python train.py --dataset="histories of elementary cellular automata, time running down" --bottleneck="vq" --encoder_mlp_ratio=4 --encoder_num_experts=32 --encoder_expert_mlp_ratio=1 --latent_channels=16 --decoder_norm="groupnorm" --decoder_widths=[64, 128, 256, 256] --decoder_dropout=0.1 --decoder_attention=false --beta1=0.9 --steps=12400 --lr_schedule="cosine" --warmup_steps=240
Rows from block 7 of the encoder of a small image VQ-VAE, named by matrix and row number. Rows with one number within an expert belong to one neuron, the router's apart. Each number is 128 + 32 x the weight over its row's rms, rounded and kept within 0 to 255. All counts start at 0.
After each expert's rows are labels from the 100 images, of 14976, where the router gives the expert most weight on average: "top examples" is what is common among them. Only what is clearly more common there than usual is listed. The data: histories of elementary cellular automata, time running down.
# router: router (encoder.blocks.7.mlp.router.weight, 32x256), inputs 172-255
# up: expert up (encoder.blocks.7.mlp.up, 32x256x256), inputs 172-255
# down: expert down (encoder.blocks.7.mlp.down, 32x256x256, transposed), outputs 172-255

# expert 18
router.18 [115  94 119 116 155  65 100 154 124 171  94 140 157 156 135 168 138 181 114 141 111 163 178 133 135 169  76 154  69 200 104 180 137 130 128 142  90 122 150 150 125 124 120 113 177  84 107 167 137 117 109 135 139 128 122 154 126 195 159 189 106 135 197  61 125 192 153  91  98 123 142 122 193 167  94  88 114 129 174 103  89 169  98 119]
up.0 [165  91 111 105 164 201 123 156 130 130  73 168 122 106 140 127 135 133 135 154  78 122  41 138  96 104 200 154 127  92 168 165 144 152 135  94 125 153  22 157 182 153  70 108 173  86  65 121 128  62 142 151 193 147 107 139 165 160 147 145  95  85 122 102 109 156  88 131 120 169 115 125  94 126  91 155 118 194 101  93 136 129 140 114]
down.0 [160  63  98 122 143 147  74 116 146 208  61 110 124 159  82 126  90 176  85 112 178 150  71 137 135 135  89 158 184 125 132  88 101 136 128  82 126 185 112 119 188 113 124 157 173 139  66 161 170 151  77 180 170 193 118 104 107 145 156 115 157 122 156 152  59 191 175 152 107 117 116  88 142 148  46 121 140 125 112 156 118 153  92 110]
top examples: 010 turns on

# expert 5
router.5 [157 199 193  77  90 176  91 159 105 144 111 119 132 152 126 165 119 128 105 164 147 152 156 161 141 166  86 102  83 127 107 128 114 131  76 163 200  82 153 115  89 107 106 114  68  77  90 120 125 132 112  86  89 102 124 126 154  79 156 113 137  90 111  83 155 120 144  76 128  84 128 166 184 159 120 161  94  89 146  99  93  92  94  79]
up.0 [109 156  85  87 128 103 113 129  87 121 117 116 169 104  94  83 161 142 161 129 155 138 139 134 116 160 150  71  96 135 115 126 131 110 105 123 141 129  90 169 149  98 144  93 120 119 106  79 125 104 122  99 119 116 146  69 119 133 146 136 111 184 145 126 153 143 130 145 130 124  65 170 181 105 182  92 128 137 105 151 108 146 172  82]
down.0 [ 85  89 132 159 194 163 178 111 107 131  87 136 195 122 208 129 133 164 130  97 104 149 142 174 118 157  72 165 187 115 168 189 175 136 217 149  96 100 154 157 134 188 105 135  81 120 113 127 135 152 120 210 130 141 104  94  94 163  96  86 131 120 156 116 103 124 130 107 127 113 108 120 143 120  96 152 134 122 144 118 162 153 110 148]
top examples: 100 turns on

# expert 26
router.26 [132  78 111  67 180 156 182  90 164  78  75 139 123 130 184 156 102 131 134  69 156 137 132 133 133 114 168 146  78  88 145 120 116 126 168 128 118 170 121 117 138 149  43 138 120 108 180 110  90 141 143 195 150 183 101  80  83 170 128  93 112  77 140 101 134  98 131 150 128 110 120  93 118 151 130 133 140 116 130 159  90 189 120 100]
up.0 [187 122 102 134 114  55 143 134 137 203  82  98  98 146  94 112  89 113 177  91 115 176 175 132 153  75 112  88 106 152 149 125  55 118 150 129  93 149 130 107 132 126 156 118 116 125 125 140 136 101 131 152 142 112 141 123 120  99 120 120 154 139 196 117 146 128  95 165 109 133 143 175 107 118 142  49 157 105  70 149 141 163 149  92]
down.0 [ 89 117 142  77  79 126  56 157 118 167 132 105 139 148 111 105  95  88 149 143 110 144 119 103 136 103 117 122 162 137 119 145 153 158 157 171 136  59 113 143 118 176  61 159 118 155  99 181 183 177 160 115 100 110 127 143  95 132 117 126  68 151  69 154 159  81  97 179 139 117 168 102 126 126 174 113 143 107  72 197 148 145 125 108]
top examples: 000 turns on; large cells

# expert 30
router.30 [142 190 162 155  98 123 163  96 109  65 138  66 118 190 114 154 133 119 122 142 136 165 110 127  85 122  97  76 177 141 109 134 165 139 131 181  92 135 171  95 121 121 113 118 181 108 130 168 130  96 182  86 156 104 126  99 173  75 136 128 162 126 145 139 156 121  90  96 119 104 141 153 164 133 206 121 173 121 140  91 144 172 105 146]
up.0 [103 123 164 168  89  76 126 116 104  99 134 141 180 187 104 120 127 104 118 156 121 115  97 191 104  54 152 157 166 116 177 204  93  58 101 128 139  81 122 120  81 104 144 102 111 146 161 135 142 112 141  93 124 150 155 139 177  72 127 107 125 147 141 121 118 117 123  96 129 127 140 106  78 110 138 137  95 199  52 149 151 116 131  92]
down.0 [190 122 157  89 113  47 103 150 143 132 120 107 113  87 101 114 171 146 110 110 163 145  91 100 113  40 158  89  60 136  69  98 115 156  95 129 149 121 182 210 118 109 129  57  96 114 133 109  99  69 174  66 101  76 128  53 193 115 174 158  80 149  99 131  97 126 127  94 136 126 101  81  77 165 185 154 136 119 138 127 111 101 115 122]
top examples: 000 turns on; sparse start; 001 turns on; 010 turns on

# expert 25
router.25 [ 85 162 126 164 160  41  79 118 154 102 117 172 132 122 122  73  96 139 141 113  88 151 161 139 125 103 173 154 172  84 126  82 159  99  78  98 116  88 181 115 135 120 111 142 100 125 107 107  83 130 120  89 143  98 166 149  96 134 109 132 142 157 146 134 120  66 137 113 130 101 122 148  99 152 123  94 178 127 142 141 153  83 167 130]
up.0 [130 127 156 194 135 105  75  98 154 184  95 190 110 125 158 104 128 135  93 115 152 119 140 135  55  80 131 147 142 119 105 124 139 116  62 156 120 132 168 131 141 173  96  98  92 112 168 111 115 102  88 131 119 145 168 173 102  83 168 122 141 174  95 102 120 125 113 164 150 116 128 154 125  90 113 125 148 130  88  71 114  81 123 115]
down.0 [101 162 141 186 154 141 172 116 123  89 112 114 123 102 154 151 139 137  99 133 104 122 157 126 146 200 135 128 123 138 135 156 159 141 139 125 131 154 142 130  74  75 188  50 101 110 129 179 115 111 168 156  86 105  79 124 151 114 124 206 217  66 187 146 129 205 129 125 140 123  97 198 144 104 168 128 123 117 116  54 118 112  99 117]
top examples: large cells

# expert 1
router.1 [130 157 149 105 196 154 158 136  92 158 132 163 101 126 100 142 118  71  98 179 151 138 154 133 139 119 179 107 136  68 136 113 138 175 136 151  83 102 118 120 167 127 176 120 103  72 103 147 107 121 140 134 104 121 113 129 133 117 156 151 115 138 116  99 174 138 171 107 154 152 147 124 166 125 115 112 168 126 127 118  93  73  97  92]
up.0 [120  96  74 158 135 133 127 116 131 179  66 187 126 115  81 127 138 118 158 165 171 166  90 146 154  63 127 107 136 144 123 135 106 148 144 212 132 124 135 154 140 126 155 182 168 118 114 144  84 164  98  95  94 126 120 165 159  77 163 107 129 152  85 104 162 168 132 154 150 150 121 106 109 123 142 150 133  55 168  84 116 149 188  84]
down.0 [158 127  89 112 118 137 145 141 102 142 129 172 125 120 135 182 164 123 114 155  55 146 139 135 131 144 125  96 114  75 196  97  78 130 103  71 152 141 125 153 138 112 125 169  94  88 114 102 194 151  98  90 158 166  31 105 125 183 196  96 184 112 148  94 110 222 131 147  99 128 148 106 119 128 131 200 147 125  96 145  98 221  94 134]
top examples: 111 turns on; 110 turns on; 011 turns on; 101 turns on

# expert 2
router.2 [115  90 106 141 116 159 100 197 149 112 127  96 170 123 124 144 112 196 127 119 124  83 128 119  95 161  54  95  58 212 106 180 184 128 164 147 130 136  92 152 167 107 104 153  93 150 130  98 140 138 102 101 151 159 149 126 134 113  92 141  98 145 136 144  96 141  78 169 181  93 108 133 165 146 145 149 133 102 176 126 141 209 122  84]
up.0 [137 108 161 201 136 158 137 142 161 165 150 183  92 115 157 143  27 128 120 155 112 176 180 172 124 130 113 108  81 154 105  85 153  96 153 147 147 168 177 118 149 141 106  92 102 169 130 172 126 114 141 167  96  86 115 179 134 154  97 149  99 148 163  96 181 148 161  96 153  87 117 149 143 126  74 118 175  77 168 140 104 125 147  95]
down.0 [132 139  98 134 132 124 131 140 144 103 179  84 117 144  35  93 136 127 152 176 149 112 172  91 136  69 123 126  59 113  98 181 106 114  86  70 104 115 116  52 109 153 147  91 163 145 117 110 102 112 172 108  80 113 137 190 156  82 135 174 127 142  86  97 170 165 125  83 102 109 157 127  90 161 132 119 101 165  90 111 126 101  75 161]
top examples: 010 turns on

# expert 22
router.22 [152 160 131  91 110 131 139  72 108 161 148 145 122 107 129 135 118 143 159  76  97 120  73 120 158 136 189 123 118  39 153 119 142 186 131 175 114 110  87 107 105 133 140  89 105  58 139 139 129  84 156  99 107 155 127  60 107  98 119 121 142  90 151 105 121  62 136 194 167 125 159 166 184 159 173 110  85  89 150 130 118 108 147 108]
up.0 [103 106  93 126 202 132 153 170  93  70 110  83 117 142 189 134 106 127 161 138 124 109 116 120 135  93 136 112  96 103 149 104 153 116 151  96  64 159 148  83 148 162 117  64 126 122 154 129 120 179 141 144 135 161 139  65  95 115 160  10 100 136 155 189 207 136 145 189 155 177  48 162 135 190 186 114  95 101 169  98  93 115 133 106]
down.0 [150 165  99 127 170 108 140 155 144 211 141 147 139 176 150 166  84 147 144 170  88 102 106 142  79 129 130  97 123 126 134  82 117 115  98 101 180 138  89 112 171 139 118 130 149 135 131 130 124  76 119  89 196 155 129 151 168 134 192 116  95 161 112 116  79 140 146  98 124  95 140 101 136 130 134 129 138 177  91 165  97 182 126 129]
top examples: 101 turns on; 100 turns on; 001 turns on

# expert 23
router.23 [156 121 166 152 201 137 112  97 112 150  93 134 106 114  87 130 149 157 106 118 106 182 114 133 112 166 101  95  88 148 127 141 146 175 101 135 189 145 107 104 148 128 108 104 108  70 180 116 124 111 151 149  80 143  87  76 168 134 137 111 121 152 129 131  75 103 109 161 113 126 125 138 164 117 115 121 172 165  56 136  92 148 110 139]
up.0 [ 87 153  86 127 137 185 103 163 103 116  79 147 103  93 131 146 144  55 159  93 160 131 148  99 178 102 119 147 125 176 178 132 165 131 112  75 113 140 129 113 137 137 119 156 117 194 158 196 149 118 125 202 137 188 139 146 144 107 187  80 139 155 148 185  96 134  97 154 168 137  90 125  63  75 129 105 121 155  87 145 122 115 161 121]
down.0 [121 112 126 161 134 159 115  89 133  85  89  93  95  92 176 124 141 111  93 144 177 110 119 121  98 165 109 118 124 159 174 152 105 158  82 138  94 120 147  93 138 139 167 192  57 154 129 165 142 147 151 126  51 114 132  82 154 159 147 135 156  93 128 156 130 195 121  94 120 144 128 166 150  75  88 111 144  57 123 116 165 163 108 100]
top examples: 010 turns on

# expert 29
router.29 [122 153 169 101 151 143 114 115  95 145 138 128  91 185 138 130 122 113  93 157 103  97 161 109 144 122 191 105  76  92 132  83 145 159 144 116 101 143 173 141 163 169 144  78 159  80 102 128 103  96 122 151 123 117 167 140  93 176 147 134 140  96 111  79 185 150 172 153  93 160 149 121 123 131  79  72 120 100 154  98  92  75 103 126]
up.0 [124 132 157 159  85 114 117  88 129 146  96  82 121 121 116  99 108  75 108 188 143  79 129 115 154  84 171 109 125 102 131 150 192 149 128 109 154  86 110  94  63 138 143 103 121 177  62  95 129 103 159 121 130 107 147 169  80 119 153 115 131 158 136 166 100 110 126 169 130 150 107 116 150  83 117 112 105 133 158 177 189 166 206 113]
down.0 [127 160 100 168 144 134 173 153 120 129 148 174 123 102  76 122 116 153 145 146 140  82  98  62  91 128 182 107 136 213 173 107 116 152 118 118  63 144 113 177 120 114 153 106 138 145 215 102  78 160 145  75 141  95 120 132 123 154 146 115 129 120 143 114 128  80 116 136 204 132  76 112  72  72  83 125 169 124 122 135 140 106 141 155]
top examples: 000 turns on; dense start; large cells

# expert 10
router.10 [114 172 135 131 134 169 140 150 116 113 121 125 112 152 187 153 110  78 111 147 136  89 166 123 138 116  65  88 114 137 106 108 140 129 127 106  84 148 108 115 156 101 114 128  97  83 157 154 108 119 181  72 125 138 166 161 133 102 137 142 108 153 160 158  68 105 167 108 132  50 124 162 129  87 183 123 149 140 133  78  75 100 110 149]
up.0 [148 110  55  96  86 203 165  49 114 139 141  57 136 181 146 115 119  85 165 166 115 112 166 158 142  88  54  97 140 138 111 106 110 151 146 119  72 142  42 144 147 161 109 126 147 123 162 146 225 133 100 128 112 133 175 129 122 145 128 184 119  99 159 148 140 170 134 131  87 116  65 145 146 145 145  99 132 132 130  69 101  91 131 126]
down.0 [ 97 101 113 113  92 163  82 118 111 144 114 134 127  71  66 125 207 118 115 152 106 133 126 120 137  84 119 151 158 123 183  81 162 185  69 134  76 108 173 106 138 161 112 172 102 151 100 122 129 177  93  79 103 146 154 139 102 164 150 106 110 101  81 142 129 129 110 126  83 117 120  95  93 147  81 137 146  91  65 196 110 111 148  92]
top examples: rule: rule 90

# expert 21
router.21 [118  66 148 129  52  92  89 166  75 112 152 140 148 132 156  99 140 168 101 175 190 117 141 109 143 146  96 129  87 124 158 132 121 153 133 122  86 151 162 177  91 146 131 127 145 113 106  88 134 155 125  96 137 122 127 153 140 113 119 167 113 147 113 162 161 192 114 122 129 211 130 111 156 137  80 151  75  99 135 132 176 170 141 140]
up.0 [111  64 137  82 106 124  87 138 107 104 108  76 162 107 147  78 130 164 199 162 156 115 172 111 106 131 152 138  68  96 168 127 101 166 125 109  87 199 124 187 109 170 138 166 143 100 104  84 148 174 107 123 159 127 129 113 132 121  90 134 102 138 147  90 109 138  98  96 117 170  55 106 157 200 102 147 110 111  70 124 107 159 166  40]
down.0 [199 159 163 134 137 185 127 120 133 151 124 101 158 118 146 139  80 158 130 144 103 100 179 160 166 131 114 150 164 133 174 133 192 165 181 125 145 117 159 113 188  71 133 124 125 139 158 157 195  66  95 104 104 123 104 104  58 164  87 164  88 118 131 139 170 118 117 123 152 170 189 108 120 123  71 138 147 117 139 117 144 119 134 148]
top examples: 111 turns on; 110 turns on; 011 turns on; sparse start

# expert 31
router.31 [117 138 132 134 121 163  70 140 119 177 116 164 104  97 119 122 105 102 135 147 159 162 204 130  73  82  88  99 100 179  88 128 109 114 180 128 145 124 160 174 129 118  34 164 135 141 157  99 137 129 128 135 139 112 121 181 152 122  94 135 159 104 141 183  87 140 128 106 117 131 125 145 152 108  81 122  78 100 164  77 133 101 136 187]
up.0 [ 82 150 147 133 202 130 141  49 128 126 107 122  83 146 139 118 106 112 141 146 137  93  58 113 137 126 128  99 132 157 119 140 143 136  75 132  77  57 158 109 131 143 204 114 138 145 103 147 137 104 133 122 177  97 142 136 138 178 183 112 162  93 104 119 142 156 173 154 100 163 126 123 117  97 105 125 128 103 114 101 116 142  97 102]
down.0 [137 118 102 184 130  99 131 143 152 109 135 109 118 175  49 110 105 182 179  61 123  93 134 124 120 108 152 149 146  57  72 171 188 108 144 105 131 105 141  94 135 167 145 162 148 148 118 136 112 118 117 132  80  79  90 134 145  95 101 153 148  84 150  89 184 145 177 109  90 114  92 141 147 151 168  66  59 164 117 105 126 113 174 161]
top examples: 000 turns on; sparse start; 010 turns on

# expert 13
router.13 [145 136 116 127 155  90 140 129 102 175 135  89 169 131  99 166 106 135 110 123 126 111 179 113 154 144 205  82  90 111 115 154 143 167 132 175 102 130  63 116 133 168 181  95 148 139 178 102 130 131 107 180 147 109  74  72 107 134 110 169 136 132 104 154 108 132 130 119 134 179 123 114 198 138 133 118 117 103  91 141 159 126 148 158]
up.0 [117 122 158 101  76 153  96  77 103 180 189 194  46 136  93 129 155  90 137 130 140 126  74 145 177 132 110 117 179 135 101 177 130 128 183 117 140 144 116 114  85 121  88 107 181 139 171  96  99 142 144 138  38 122 124  96 165  83 110 149 136 122 147 144 181 121 180 118 107 140 118 173 134 118 181 121 115  85  96 107 109 160 161 159]
down.0 [ 28 136 170  89 134  65 112  95 134 138 100 118 114 115 182 146 135 154  55 105  96 117  49 128 108 132 135  69 176 114 114 206 169 149 226 167 139 167 164  99 161 129 126 128  91 117  57 137 144 127 104 141 127 168 105  80 135 185 112  77 123 162 164 115 145 173 140 173 114 135  86 124 152  70 122 195 139 121 107 159 117 135 120 125]
top examples: 011 turns on; 110 turns on; 111 turns on; 101 turns on

# expert 8
router.8 [151  39   9 125 111 144 155 120 118 147 182 103 111 154 150 181 128  50 144 109 165 119  98 112 127  24  97 158 136 102 187 154 108 127 127 113  95 129  88 117 133 135 186 138 164 134 165  73 198 137 135 100 121  86 185 157 124  83 124  93  95 164 139 148 147 116 127 131  83 153  61 139  73 116 136 128 125 123  94 133 155  98  92 157]
up.0 [124 126 103 186 167 157 140  83 109 161 135 164 142 127 159 146 116 104  85  62  91 120 109  82 148 148  97 141  79 117 138 154 120 101  85 125 126 153 152 159 158 113 139 115 132 141 145  79  76 113 146 168 160 108 182 145 135 126 155 133 189 126 108 125  82  70 121 138  33 113  88 186 128 134 147 180 135  97 130 143 147 154 101 134]
down.0 [175 111  65 193 162 147 187 111 134 147 176 131 148 125 116  97 109 142 134 119 143 128  98 155  80 135 160 145 138 106 140 122  72  82 111  88 104 148  95 144  31 115  59 157 114 128 132 113 187 194 123 159 179 169 121 206 120  76 133  91 157  70 125 134 188 117 178  82 133  91 126  98 120 105 185  80 115 139 124 141 113 158  40 122]
top examples: 001 turns on; large cells; rule: rule 46

# expert 20
router.20 [144 100  60  94 171 147 130 164 142 140 154 175 106 115 133 177 114 131 184  75 109 148 150 159 133  91  93 176 105 102 177 116 106 137 128 144 163 110 159 125 102 107 146 165 152 156 174 139 100 121 132 169 140 109 105 161  74 198 140 110 115 131  80  83 123  92 160 138 121  58 125 138 139 146  85 127 127 129 133 135 103 105  97 100]
up.0 [125 117 148 115 162 129 129 150  98 176 139 100  95 135  49 142 110  97 166 144  81 148 120 139 116 143  64 168 139 185  50  72 232 153 124 141 146 148 150  58 153 103  76  66 155 102 140 156 105 177 160 153  90 156 105 110 115 153  93  87 100 127 120 148 157 126 135 157 179 106  78 141 108 140  85 139 114 107  42 144 111 117 120 123]
down.0 [132  81  98 137 123 132 192  62 107 119  97 139 173 126 115 110 114 153 153 122 117 133 100 125 121 119 160 136 105  28 124 173 146 111 131 105  83 124 143 141 131 120 164  79 114  79  96 130 129  79 143 133 126 150  92 109 200  92 147 128 134 170 187  86 102 161 149 105 109  72 129 184 156 160 118 104 117 171 172 160 103  78 140 140]
top examples: 111 turns on; 100 turns on